Weights of a small class-conditioned image flow-matching model.
Model: arch dit, norm layernorm, patch size [4, 4], layers 8.
Data: trained on analogue clock faces, 195000 training examples, 78.8 epochs.
Rows from block 2 of a small class-conditioned image flow-matching model, named by matrix and row number. Rows with one number belong to one neuron. Each number is 128 + 32 x the weight over its row's rms, rounded and kept within 0 to 255. All counts start at 0. Numbers have three digits each.
After each neuron's rows are labels from the 100 images, of 14848 (inputs lightly noised), where the neuron reaches its largest size: "peak on" is the class under the peak; "responds to" is what is common among them. Only what is clearly more common there than usual is listed. The data: analogue clock faces. In brackets: how many of the 100.
# gate: MLP gate (model.blocks.2.mlp.gate.weight, 256x128), inputs 64-127
# fc1: MLP up (model.blocks.2.mlp.fc1.weight, 256x128), inputs 64-127
# fc2: MLP down (model.blocks.2.mlp.fc2.weight, 128x256, transposed), outputs 64-127

gate.83:130124148154145144164120158081105128124154100141138172148133115144113155109087079093155193110167099181155097149132124210119110147110097178118150143111146068072136171136158215102126168087166068
fc1.83:233151127128067154217135140126107146127076163153132159100112092134143165094135096122128144129154111155109131150111109157088107118107103164165107167082093118121121155122131161110103156133135032
fc2.83:125113128055063181110136132093147107113183212111106122093139114088102142191176112130135152129131179112140149147123105157128116178077114102126158109162127151201154142163112108145123123111094101
peak on: case (34)
responds to: dark face (72)

gate.103:131082119157097138167113140107121060125121116148076104123135117164131124152158121164128143121157079146141098134074139111136111061105107080137114131197115098136139124106138143063105124194083160
fc1.103:108159078121149118141090100092142182115133090176179090122117100152121104109138122113093170117125147148110158157129137110123090083143135100107133147051124106109105173108156097178082104050056173
fc2.103:136120042171173113122125102170128111123132101112139139141129133116154134137104126045126130137076169126124186144101162135125128126117153104126085124129116137067126095090116128171129110137128118
peak on: face (100)
responds to: dots (55)

gate.43:153088144143053169118123171131130187137081114122137161167140142171102130197110112078174065153113045141126126130123178165140121177156146182158155122129113147166099102190167139155125169121115135
fc1.43:150126129118166143126128077101127096140118117111093132073119144146120146091146123101158177137163122160154134152159116121135127132119159133141122095166101062129204118182171128218103119203077134
fc2.43:113147179181029112134136149112122060128132163138156145128131132112099130022129132155145126170148079096108106141085147110131145090163147093138167141201115197151126092120088132174118109196126125
peak on: case (32)
responds to: square case (81)

gate.125:127103086134094139066107068098116116117125139143190134106073083135205080097137121128105118135091107138119183159181077182107111122089149167139140088151099097154096173191111090173104165178109101
fc1.125:142163101138205174113127177166159110132132145199053101098163120044153151113119147159139078122136139109137106135092113112160133113123082116114084132084172166158135107044161124132146100117154158
fc2.125:111154115215090071120135089098132156125162144143095099177150120107117132031104114100128119135162093163106058121215113191133135132094124120136122134128154102115125109015152136132133124100131116
peak on: hour hand (57); minute hand (26)
responds to: hour 1 (33)

gate.73:122152088148102167178132148148117078127056191118157099122131135150040111140141107186131193152112119145115128180130108119144132143103140140141120116194149058174159088051079131115126121111125141
fc1.73:096109063190116204104112147131094143104157170173109147091064106106140116115116108152121157080110150155124152142122116103127130117148119112138137119107079162104148157175103116213107119113115159
fc2.73:124137087167103084150115108153113105134187168124138161147144113032103126080099116196137121114138122093171051128185117167139113110041124147135184115066139047172145143164101145136125152150119126
peak on: hour hand (33)
responds to: hour 5 (38); minute hand past 5 (28); minutes: 25 to 29 (28); minute hand past 6 (25)

gate.102:133111069130097060090146153162132140157177133123155217137092120126177137188143159103147136137091115132147098123170123101107138126204126113130179135159120092090146161190116119136113110107128098
fc1.102:175088190151055143111118098122100099122100125138108164075159131142081167113130116162066171138146111124139164112155157174105129098143126134171132092120112169120155105074130126088150085159161105
fc2.102:144075186116103083116115083132121182130128106128168124091145120157167127129136122137128137180184215131091110144150162178133138159165141144109168114132161194067157077130123097144125138069155146
peak on: backdrop (100)
responds to: dark face (98)

gate.20:120124143109121112118136157108195128102173119091121191160159111143139114170147190139119113177136132156171144177202151114150207152153143127156151081196133132109145168127128080139037125110126133
fc1.20:122076125155122114099151096172130133119096128138169148156100102088062202172110049149157114127110091147129125111105132117124055106089110151149129149108132072079179120129147185117100162175156059
fc2.20:071155064129128149128138105130127123119096208136111080128020138113125153162108095124127140236164163120197121117130089178170102129126103135136089114150122130153167158145145125159117081077143122
peak on: backdrop (88)
responds to: square case (84)

gate.108:150126117171125112157155157134142135152185101149123115131091102110185174101050191136142180136140156147136116157160162149146128146122125110185060130125167122124132098124168089159023088185166144
fc1.108:127140172183161186110076121127155178126122115167171121149139151183146043079137122096083051133119117089090131138102089115130120137162107159077167161117115135155114125149117084079111194098114159
fc2.108:147173183200172129133102121155117122155046094183122135144149155130164105146145128116159148124128149189137136095109124165136120164095119167090145128145150123134102120046119125090091141111151146
peak on: case (39)
responds to: dark face (98)

gate.57:084127095119115106150105137194136140111131104123124084145174066179137159105129189120090172146099167087094154094084138170139122100160095155131114102069099191140108132133071108148099056180180193
fc1.57:081069071084095146204115166195140165140145153076121107150101096131114136177144161152141151119132165089088130153120137081173107104135101105122095124134083164183108134092124101174136099155165144
fc2.57:143069091058094145104125137072107110097182197109147114084127167137131157161102154157128148156135114124104077167091095101154135123134139084122102121147111175186153102189084107151131123137135178
peak on: backdrop (87)
responds to: dark face (99)

gate.54:095101110153149176088116168091144116130130129131127113166144093130155131090136113063113140111167120106127126100079113092104086194161214094087123161132116133129055157217182127106163089139074113
fc1.54:048148140140115126198133133042118128143115114156093072161149110115109141142081143128140140115150125129163110106188182144173146128130059114136144082165121067166092074145184140108116138097188219
fc2.54:138142173150193091121133108193160138111047059156129152187127117162150140097138131104129130093096102100135139137125191147120136126118136186134119121121140092060118151104198124134129158138108137
peak on: backdrop (99)
responds to: dark face (91)

gate.132:119101073167135136181113160192144084137093085120085124107167117154095145164103124196113097130121142137135186091170193119146128235175152123129112159156098154137109157157089124142149140103139103
fc1.132:145166117172067082167125158130119083127092140128125136186118132139120130161139121128140153114129188062167075159155119086139123153131133081128147130177126071121143117157120147080116108131133110
fc2.132:133118104170210113124118103153136122114068109141045093184113113126133134144089124063135131122124118134171187117121114175135131168095132114126072142153115115099159207160220131102137141120121124
peak on: backdrop (92)
responds to: square case (89)

gate.249:158188078166173096114142155086123138134145134100117113160114111159174140198090125136170160109099165138112118098133173103107129129146142088167178155106119136168107085167118141118090185071123125
fc1.249:131092126105092122118147156122109114120100122130112104128157165108117125082065103161103186101083173129130049126148107153150123084109138097091165085103108139122140058065074102122155094081184175
fc2.249:115184185149185169152127152115123071123085056147073125137138139144105135112093115107110128096104085155126165115076105101120113074093119188138117165093111078169113164079147130088153166136110122
peak on: backdrop (100)
responds to: square case (96)

gate.223:136106139101152128075103110101130160090150040130101140110134180165202178151107139144139170158098081117136140139120164126149075138058130146134100116178122125157106126153116148152097070089131147
fc1.223:137164168112140162150132127210111151105081211122170122138120119127127121153090137141096117174095170078106153122116121157116104127164124140141255130110143114116068167109184117080122128152131115
fc2.223:117165194075136170131128146079132078136164205135083119131180134171129132124115137163122129106126144161154066039109118111129123135072136122139091145162113088148117081111181118120135138107139151
peak on: backdrop (79)
responds to: square case (61); ticks (50)

gate.107:154157126061044079182129196174161090158107074132164115090130140084116163128116160129191097097160139158124142110134111102167125143098137110135090157098167121159103103075100163119140158107114127
fc1.107:149156129117130089155119133146129045151127133130151086095165098051124079138148104117124105196166059093092101160093166129138136153140129101138113143168105085080131146144134117130146067169123110
fc2.107:120103133121114136122133118148120084121125053153110125135117131125124137112091142126131126190138193118143112071135108179129111177144118033133083138158150168168119161136076149104124221203102119
peak on: hour hand (30)
responds to: dark face (83)

gate.47:144114160160140085154118162089147107147119115125144087093145129082118104151062154064168082146114163135086100175115148069158118119079098086167173128108156129211212120170066119140136153076137174
fc1.47:129191167135101162141110095152108119114169157151131093135125077154079103140151090085106088129148147072203118171163100163138134147127135115102066125138116155149140104121142154092117061175138127
fc2.47:125070071170111149117133120134155155131095109090080103188115116063150134183039121198122126152117084092137123100088174125106123123141157126140151117107116127053110165169168112126140127084136137
peak on: backdrop (83)
responds to: square case (85); dark face (62)

gate.203:135182209143135052158136164129129137134120160131043079087131127110122137194116131130130169127171092101130082127159052083142116102154124114126148109159097164142132168122151118178120132091116137
fc1.203:123096078104106173118109096136128186137090116126160122169125125168116113117122122151135086152137137178134158161098133211130127177108161128126078133101106109099110104216167138165142107181110107
fc2.203:127134143080137021116128138096122135127116079102146097162121130165161123082119133104124126123128143146125150089091128142121130157112125135116071119140139085121129111058161130086129175128140127
peak on: case (39)
responds to: square case (100)

gate.134:127094124221166122136146084134105133084157169173167190141118125089090105194088152123110111184145134114149090169138165059108139132174126162144162138151168084117149178098070115120170158103125123
fc1.134:109140123172131132139078194120188114167135113080104082117139099118180119121138075141146141112147138107114091108111105141189073106102154083116151113103195136215106053155102040118065098064139118
fc2.134:139082092134098146126116085178113161110104194124144090146120149093135131185045144162113113172143160107127117126133135198153129143177142104107127131139124202125135161191119122132140081105144146
peak on: backdrop (91)
responds to: square case (98)

gate.188:116154133053069127124140158120152092101095069105050140132113132109087159093135160197117139122119145148159054111099105103134103177242147118118119125117180104115139121126055123145143166120145114
fc1.188:129221096105119093113144118103121137142171188103135130125140100109125151152136137072101167128132118093138166141117141154135139086106085095102151145067087169098113133077139139090119078143145124
fc2.188:138141070194131011110112116115126182124123133128158134195108133111179133052154121090119135129201084176174118119126139201130129124110115122136107131169147144097108127107092142086120139120143120
peak on: face (100)
responds to: dark face (75); minute hand past 5 (42); minutes: 25 to 29 (42); minute hand past 12 (29)

gate.146:146098098114116094098174141159119074140122124167122150133143153131159149183031182148180153145157091159124132109223223068087145091158121143164113148139093093120125207083102134169140064128134144
fc1.146:151156114090159150082118111085125169112193143230111129089136102135110124081122122123052154137111147140130150065101133125123099105128066092113192101124038134174117142150200118159150083098127136
fc2.146:108105078215186095113161105192165112134097112103138127173075118116140159113043125168132140124102026106107108172108125083102138108162135095152060120095077118080111161106136117137104106172131132
peak on: case (28)
responds to: dark face (70)

gate.89:123117146128136111093233083105097130142116118114114166159143172130142165160095150144106108186139164154119150169216161114046110117122168137057114115168148119063143107105118084126139155104148173
fc1.89:106128131136121153145073123135072146125186128108149115114091096119156160170130191115177115120142150132100172198129122078195153168147037108173181134138150109113142145142141160173130155137125114
fc2.89:146171118165139052109123159140112152156100150148146159155202119091159118182143155131161152075148104127070176080085100158106155178105104127136118115147122180178060149069120126080106162121138124
peak on: backdrop (85)
responds to: square case (82)

gate.248:126075146149159153124139093091133107120159098133166135210132129160175122122196132149121180133146134099123149161151052131107128093135153159122130117193132210092076176123096090075110170107126119
fc1.248:130034140082103088106134132162116113103123104121136136118122144133164108147115112159139099126127218133090041130111136123117134101159162132120103126194114174074144153107130100143112080164147128
fc2.248:131173194106163181131127135163130142127178140142146148145133132119130129171054118121132124129041095176108080140138102101125131158138109112121103130092114120206104090065147128093121106133102131
peak on: backdrop (100)
responds to: dark face (60)

gate.181:132079150146133160091125108122134083109122111105090116146140136141213168129130139127121141105120077169164129094197186069105104123182148116121113106211109198131086138120135102125114096125140082
fc1.181:134135136191160113138129095131130065142144110170187084122133133114145146129090133133128132106196144137156114139146094059133116151057119126139110122208132114096153127063080127169120146163147132
fc2.181:140164067072106083114127054148133076129106184194078126162122124143170121110191136159099123127070166162200116156128138150141117122167182142123140128171127142044115132108133109130130123139163126
peak on: backdrop (80)
responds to: square case (82)

gate.10:153134157117129139086135168166142136135175117164140136151125105120193133160150133131101093116102114024115159143142082106129114105179134094116131148117103168069115172192061097075128093122155136
fc1.10:137094091097135092120118093181112124102131147113136200194120156150100155102090144133105155115099132079092122150096096179128104119161148117114116132164140132079172152188081096043115050130162123
fc2.10:127187118217134172145119090119127159128097143112230112093129114162136135150155125081127130132098168094093111140056152197123130098091124137135098114147111130176109123160204117138141167175148138
peak on: case (35)
responds to: square case (100)

gate.88:106139103120138191180137145103115125132173113092070160159130126102059108026151126122150146134139117133194074173205158088120132113188095151136187117170152127154189075158081155081129198133120144
fc1.88:158139095118175091103136093078132119135141058123132127201131152155180137161142167073127043132174057112129153127170165102127122137115124166128073113158131102085133139149150154115125186127144137
fc2.88:143156122184197048140129071134123142130128165152147153178128122079139132082126132164114130109112119191183105195195146163122123167073137103121109119042133122076171076129139113095128138150142127
peak on: face (84)
responds to: minute hand past 3 (34); minutes: 15 to 19 (34); minute hand past 4 (32); minutes: 20 to 24 (32)

gate.59:124143126146168111135153164161121134111162193152095133167096148110133131109069136115135113116143140145113017093141071093117147153123120162131104127124105128179115073157128164145119192133115178
fc1.59:137079148115193173169139133122105145098141070255144119158161090143063106137099117115088135163114121158163179160110150130108136116161092048151166132146167132148105174134149117134115162117083156
fc2.59:142149064110179095133133130078142166133126189128188143168122117174148135153158132131118137091106039111143191130114066075113146155114128096132204123080102144144103143135121119144132131110153151
peak on: backdrop (81)
responds to: dark face (63)

gate.13:109139101085091134161080093154107080132074136100082106130121141156083108156167148174136137103139180122088178147147107168128113129127129166104076150107178177174106144144106148093120171118084094
fc1.13:101125127083162137157141173180152115155089052192077075114149095142147153107107153131118123146107091166148162061172132162154161138134138101131082102098054137157101110098122114137124108129156170
fc2.13:156107113116165116111124116073126190113142199130182116089143127132142138141127136124098123153111186160159156125129088148135127130145137177129168149216130184159123168084124124146135113082151152
peak on: backdrop (80)
responds to: square case (69)

gate.187:138092065150124155108132102095142169129140197164146164154106157080158143095169127172128016098084158092136107146125110120118142161146168085128074130082114175170076119108195103167107107092120142
fc1.187:121158076171135101163136160174115105156114167145157114176119091150091047192132097085134189143112138103086127114157033118107147175116081149133091094122117162083169112110167128108123193113126085
fc2.187:120047030182127132162147153131125119135091117103149070198137119141111141128103125054125115132118147109148155109215149141130130157187128137131121140130130132099113164115132150087130127193125116
peak on: hour hand (27)
responds to: numerals (54)

gate.176:098160117212027129138122108143107104138177224136139137106090089104128089107149116255125182112078143119172129131148097117110114104075118093111170110066129118102118131188161099206125120088140103
fc1.176:105167199082119127128117085094112173124100165143110078051135114142118089103090084101123201104079207124131102119035106151134110137080140095128134093155135167137121136081094103112111126103133128
fc2.176:127132089193165049152140130090129136119098138098126122173117143057086134070127136182108132120165069096151147139185143113135145147064117064118124126103091060100248104128186137125124088143127122
peak on: hour hand (48)
responds to: hour 10 (43)

gate.84:129081096153075097113126143110134171113097126127096109081111116204146177173136142194109130114134104158206205033137140112148144162161161108144044144071105171151087161164153127142128169163142147
fc1.84:102091038147130165132149118116134127132109151161164106147111109164108147125071123135089206158084184114113168126136166211113142153216139147138070175061149118158114059136084105070124190145125131
fc2.84:121147173068130060135129108072136128132169089099145123116120133071139124159095129150128121159106108139155058072126125119133105121089136091116116109092112051111135149117155117105130140088156150
peak on: case (32)
responds to: dark face (65)

gate.51:144104111185169138100126070093106103101116143148115074126131088187106097096135141124112128098133130086182133096150094118119131166117142176135112078104101163135198133091162114121113074170093144
fc1.51:136134120113101193132138166191127143145131139040148135121115153092104166110139107122153078139104088140131109141114122177139118088128144037125098170184160120123106109151147109077139149128177079
fc2.51:136073090131158105112127106187137161111132093182173116149141146076161134123153104166114128120133120162149118138116173096137126033141123003106089067166122096119147097148138111137110203075095100
peak on: backdrop (79)
responds to: square case (70)

gate.214:078123109128147085130076177112216135081141134135126171141147075119149090171104177118096155122117153124179109121165135101121237111153065119175167132161099165150117108103105118136083112078150113
fc1.214:064130144115126109162192156119086136096146115103107149120123126133155110136138255112100065138149139135135153149144134113034191144148170127083122210146145126126115145141127103127192130136076222
fc2.214:109145095095105199152133110131118125109124112140132072066148142121091163121129116103101137141087107167255093140130080093149117033175137144122108137093137127135175126137175125170160079134132114
peak on: backdrop (97)
responds to: square case (60)

gate.225:144157158161152144165116153061111178150140070145160092086126155092113140100098162128164129128081115213170096145168142140145144123109076135135126126125105060108121137117144188172112169128095145
fc1.225:110118122110107142129133124200108101098134155132177161146123112119119133120124164162095081146157175102109102144100063096136098126139144071112124137131148167106141106168068131172120066181163093
fc2.225:127078128150122131112123103113125141120108089144100092108115133151131126130129133087145122106205089158090157165173103124131124135156151128128153128200119151151175102189121111081133132149116128
peak on: case (35)
responds to: square case (96)

gate.189:131086122110139102100136080075128209118095087122122112162106136148126149150169142065131110150136134135123095145123183106135108118158175167130111140098168157157197067135146134081133159115131107
fc1.189:101114159120123207100130161162145221130086104123153125139118130143106144105136151119142230112150160159134137091113115122124143072165165144109163125073128092119119122101072144130151098168105131
fc2.189:127172049079066101140141149147125105123113182156127142155125117164132133098197133161123141102130160116051128093191097062122125157073103126136093132095144090103039148084130132134120133136102118
peak on: face (100)
responds to: four ticks (51)

gate.233:118134115179128145132132142148154161118154092133055128089120122092180128119156152075129158164066245145098118095105046175128111099126123139125089118119134171183156151130109108142129130156147116
fc1.233:119109143072103148114107110080164155139099124182089115081129152096112121110095118146177150135131105182157103104076113120137133077176181127147075123088123129152165073073124113185139165132126164
fc2.233:138133116100145094127129111136125106127150157127104125181134115086126127157094130163139137096048131113130149154117165118140119147080114119125166129027124058120220148142174130126137128118155142
peak on: hour hand (31)
responds to: hour 1 (31); hour 10 (30)

gate.238:096198182045147096140122121152122150128143082091102162073118126141091106050160130182138187112147150125122131097084097168099127120148130106111153103144146190136191046118151143091140177187117102
fc1.238:131116109088088182156132157156132097143144108094102160171156115108086131117074132078126192127129075127099161158112211168153123108193147162139182134115169058092180107126073146028138107115155125
fc2.238:136127118168164063113131119096129125135092073167103118154090107096204121122161125102117126175154154189191143103126102137135118160147130155128121136149125176066096110063183115082131136117162136
peak on: backdrop (100)
responds to: dark face (60)

gate.138:144105147117136118074149136178132182102105161142181167121151141131161099175052116077111148121090087133155103130112078156126122113072111152124113136050122197151083132098136108200128104109165135
fc1.138:123191173134087084161143182178124086138113100128127134152111116181123113136124129134128125159094140125123171131179080094134116116126042112120103135110138095137177151118116144118124121121112107
fc2.138:129117144052139183123121134136125085137105157124075140101137134189133134181149122034123128123066156146095214185116117145120122132105133144124086122166133191139112124130066124133129158150122118
peak on: face (99)
responds to: hour 4 (25)

gate.142:114114201114100133157133154136137108109164131141158145189110138085111157135153144116143088144105144148140056179110143071138145113119139095126133124171116171132117137054163148140129066109112129
fc1.142:136063086054126094086126168115159140113159177134172142160111170124197102085109137085141171144162071167066100122167118157106109121154115098112101108119177082166097128111153107154130071068131112
fc2.142:130144081172089132135140133082134117140135109131169134080116138085135122111163120155131117155114152127096062125160137145152124078157125084134150123137143173065197105028093128169125093133125132
peak on: face (99)
responds to: four ticks (64)